{"dataset": "coloured fractals of 300 iterated function systems on busy backdrops", "train_examples": 195000, "horizontal_flip": false, "depths": [2, 2, 2, 2], "loss": "cross_entropy", "eps": 1e-10, "final_lr_fraction": 0.05, "warmup_steps": 3580}
Rows from block 4 of a small image classifier, named by matrix and row number. Each number is 128 + 32 x the weight over its row's rms, rounded and kept within 0 to 255. All counts start at 0. Numbers have three digits each.
After each channel's rows are labels from the 100 images, of 14976, where the channel reaches its highest value: "responds to" is what is common among them; "peak on" is the class under the peak. Only what is clearly more common there than usual is listed. The data: coloured fractals of 300 iterated function systems on busy backdrops. In brackets: how many of the 100.
# conv: 3x3 conv (model.blocks.4.conv.weight, 384x192x3x3, each kernel summed), inputs 0-95

conv.68:117110111085144133096108029149170116117058104119111130089108119146149143141100117036154128102145187197110114131097130200140163163102172102097160118134141083119125100100136122154144129120115110164164128137135107124120126150075092181145045149037099099127133135017113143115118122191128138110
responds to: white (97)
peak on: fractal (98)

conv.231:135107151110090123105159086093056128074140085075139157088076141129144143154078146100175135104164136121120157149150130126117172110153144127148137149089156097136100133121156137134124108145151116149064129183099125133104167213142131095163169187107153121112137107149128076130095088163102142125
responds to: white (94)
peak on: fractal (64)

conv.39:120135165141148147082095100143135123085107134092180121163115097156150110140164113117112142129164086146164099084127116167119103128121118166145113149112206126129137122164099137122144144101102142112107115143129121103125088158129119117172123117109124139132139127139166133117131105181142117112
responds to: white (100)
peak on: fractal (96)

conv.218:094166131144173131085114034160136098150109045148164123162159078134146059121161131106135133150128092095125127130101118096153160159143172112120097120157153122069145094170167130131122099104125101122121079116116150086128123110145129087092066139072150110049069134044103084140109117114082111089
responds to: grey (94)
peak on: fractal (30)

conv.165:164125147145104157144077106119129140107101110163146140130109072089128116108079088102103120120149167136102143128089140166124103152107104177078160099089174066139135114093078146135201138078085152160146088112134085119128122138136123169135114162078085075148144134129121075079123093160155152137
responds to: white (100)
peak on: fractal (100)

conv.228:134107128059119147102127078121121117114136137151151085127143089147125114176158115117137078147168109182066130158074145159171168087109197151089143170160201130088169118130128125122147111117131091171134105100154147171130143074113133099143062108082102115061141085047107159140048148155121151179
responds to: white (97)
peak on: fractal (82)

conv.12:190176158153121088204164194106130155134122143096124111108113199175150129147093077173118143152169152113094093182169120099071133117046147120183061120115106106168153094138165122159152141161154122133101108139088114151118151109110104097092067129140119187124165201166163164117100123141112087092
responds to: grey (65)
peak on: fractal (46)

conv.367:150134134117125138069068036119088157101077111132171176117127097194145139109133092050129123113158081172071114104138127161154165138153145116139124153078232143150152119127107113116126090125091105188083109094156131128107125131089101137165105153091112099114117124092149117118137112124120117138
responds to: white (98)
peak on: fractal (98)

conv.194:123158119118132086121119134135125116146125122136129125120139134121112119126125121127123126137137091137141114109133115087168128131119128081123116127145134134126122117130118128000123119133126150126131154149156123138151123160135124132136142133142123116142144131136122154131129129000149146108
responds to: purple (62); blue (38)
peak on: fractal (36)

conv.28:068165140141106090107185097127133145192116142124160141159087185118168069123103092140070157073109112139096123130167027130077102133087140134130102145099122101127201084113133142119130117160139152087134064171112160134131128100104138119101058133121069152141082132058170121156156163142109072128
responds to: grey (29)
peak on: fractal (30)

conv.336:142150126151212137157125140145122131189150155113134137103106115057131099102144126174109092156105071126135107119083133089154146071160098148051170137161133164127104108114126155186071107120134185133143130097154093128121128066168125145055143115073081084070090112085130154110113118019116097129
responds to: black (83); dense (26)
peak on: fractal (86)

conv.26:157123153167125127119123085140116161130125111066116122142123104151103097150114143136119111061088126143123135182133140116125154063184098159152121118059124084158173107059146113166126111116120097042163115108102153097141121044111143094086080178115102133066120148104095114125133140160129087116
responds to: black (89)
peak on: fractal (61)

conv.247:170091117146186160127089122152145116094096128119154076122095105128153118125098124125167121138103078066118062134108139136144147077185125160116155124167102160108102073096140171146080104114117104102183090089176121130135130053111157171090104155082123100029076133066071137125131108071097096084
responds to: black (66)
peak on: fractal (61)

conv.186:141119122122134103058034109165094145096126146070156159136087046099159149090140102087145079132089128121108157134116135134152081167141090155106121110125223186140130110142100079121105086068064094166110155128156107149160091133128122192142113112130118070129159145071152090072128122150181158153
responds to: white (31); dense (28)
peak on: fractal (100)

conv.325:121042137141057148139118132139107125144124131108067101115120124111106127118122123129143120134138105140128129058125112106152126117148119098116126143139124137125135121133100128117121126123115138132136138142142119140140113110138126148121153120136129119128134125144135000123132130008141137119
responds to: green (93)
peak on: fractal (38)

conv.377:128126079103135143185173137146134192117112123074130125113127152129086151134192106164152103078119116154174115137178155140117060051137128149141126155142028120195124090114087156198136150145155172142066147129136114203129099145137155116111121138146183167120129144153157160116148133129099162143
responds to: grey (31); black (26)
peak on: fractal (43)

conv.81:123165134143146144088129079129141154148090164100116032128112118160076073139156093154137073096105190142106111130097118055156112073091122234126148114123165152115173108086124149156140130124138113093140103051107097126133131035135097109045101137111113125074139150089121148117160184151125135165
responds to: black (79); dense (27)
peak on: fractal (31)

conv.213:132124115174124157047077014154117142103111107124134092147118112107147098092148087066142138114066098150125092122100154090096121101128103092094137128128109159126130119083102071133123113136109126130121099088211110093131093116098148159099114138092064085106076117139119133120150111126110087102
responds to: grey (83)
peak on: fractal (88)

conv.122:175093099158125154067082129158094128132132147156135185129154071164161130159154135103146113139082145125182109148087104161171156111170133147164171083207150166139132127115149125140123106105080114123161082130129125045169155124134112086133165150114132036161146170075139134123165120125120148144
responds to: grey (29)
peak on: fractal (66)

conv.73:147104099128118050104150100093134132101103091065097098144133105134088132130092128142160138117121163137156100191149142114126169121120149221155108109136142079124128135091162161133112132108118133077113104159104084143102148140110142094107140176110182119101102122081124135126186127186129089134
responds to: grey (72)
peak on: fractal (31)

conv.318:119090127161106140087083108139074117093150117090147133119080095175118080100161119096134100122178166154108124076097093164109083124107129158134134120097198122099114162069084100159175115118117174189099109147133119142082104131145132143127169101085082146107116113124151087120122147144146129156
responds to: white (92)
peak on: fractal (88)

conv.303:132213063089138137094115123115148153096092110071185130097173140131113148138129140118134196073084101100114076126133122114145075109071110098139085103147123098157185195142089127139101092148125128160142155084141112135085116108065124143104070129096135092112147150148141125141143086203102099092
responds to: grey (26)
peak on: fractal (59)

conv.344:133131124171213115103122081130108140149138161126112075151142133086102124111143134128166106087105155103133140126119134002181170070124136124099127150157060127141124111112137131159125085129150122126159153180133137110129108164127125107099118115047144083116132124073138180106112099103065096129
responds to: black (89)
peak on: fractal (89)

conv.327:142158131117161184076039095113094106113109078109178124119107130108174106093162167101153166102105012107147127102156109054156126088101130129119142114152185108141133109144093106143108151158128115143113065143162181121131150170095116147155133159103120075148107137107165137158131166108103077102
responds to: grey (84)
peak on: fractal (77)

conv.332:153136164191152123149126136136159214177126124132107072196131092083164111143124152160106128177084150145130136136139123081088160086111111081156142134163054134181135121101155110145120052109120155074166097112142112138178165173123108091125121110137156135221147140114152164114145111142119141138
responds to: black (69); dense (25)
peak on: fractal (77)

conv.144:078116147167182141110163202136086150152159101108115176169155106114165142118147121129116148145149118188144156108122121131136105078189132030130126163096070173154125092134143137192117085112107148114105114235164112180120128202121126121142112136101159165157175114085151145114151135139100171121
responds to: white (62); dense (38); black (36)
peak on: fractal (30)

conv.143:152133133103105116212189174130125142095110127095122088154125213141116143184113109113118130122165131116129151145214104110085141108124136109183102118141043097146165102139156142191156154175147143118097117112104083097120146120173093089108079172172149193132155184133170148142113178146073104129
responds to: grey (41)
peak on: fractal (30)

conv.72:112133119154135113097118103153111133163142091079137148155139099046133085090134100116149098107073100121129125145106142147150142063184114095054143112102102145112134077074130118197074101120115171099138136129167129108120091080158143151056100117075112079081119137082136136110093103046130066116
responds to: black (46)
peak on: fractal (100)

conv.139:121160124174151176114105141110106167121087120131148108186150114178153135158111122068129103101177163161134105134127126156118167091079160085172114083130114143129141095084147111117177074129155090100138089149125118111146132178096099070135048102087137146182169155085131126152113088191126110112
responds to: white (97)
peak on: fractal (65)

conv.252:146125072121201168037053115121117126161143107115162152117132090071139122103187136112152144116035116141129148099104136134203140071164101111087143117199082145146130126106102111133076065119100082109162131170153139138147119156158133138097140105113126031156151098094124166118132142116098136154
responds to: black (57)
peak on: fractal (98)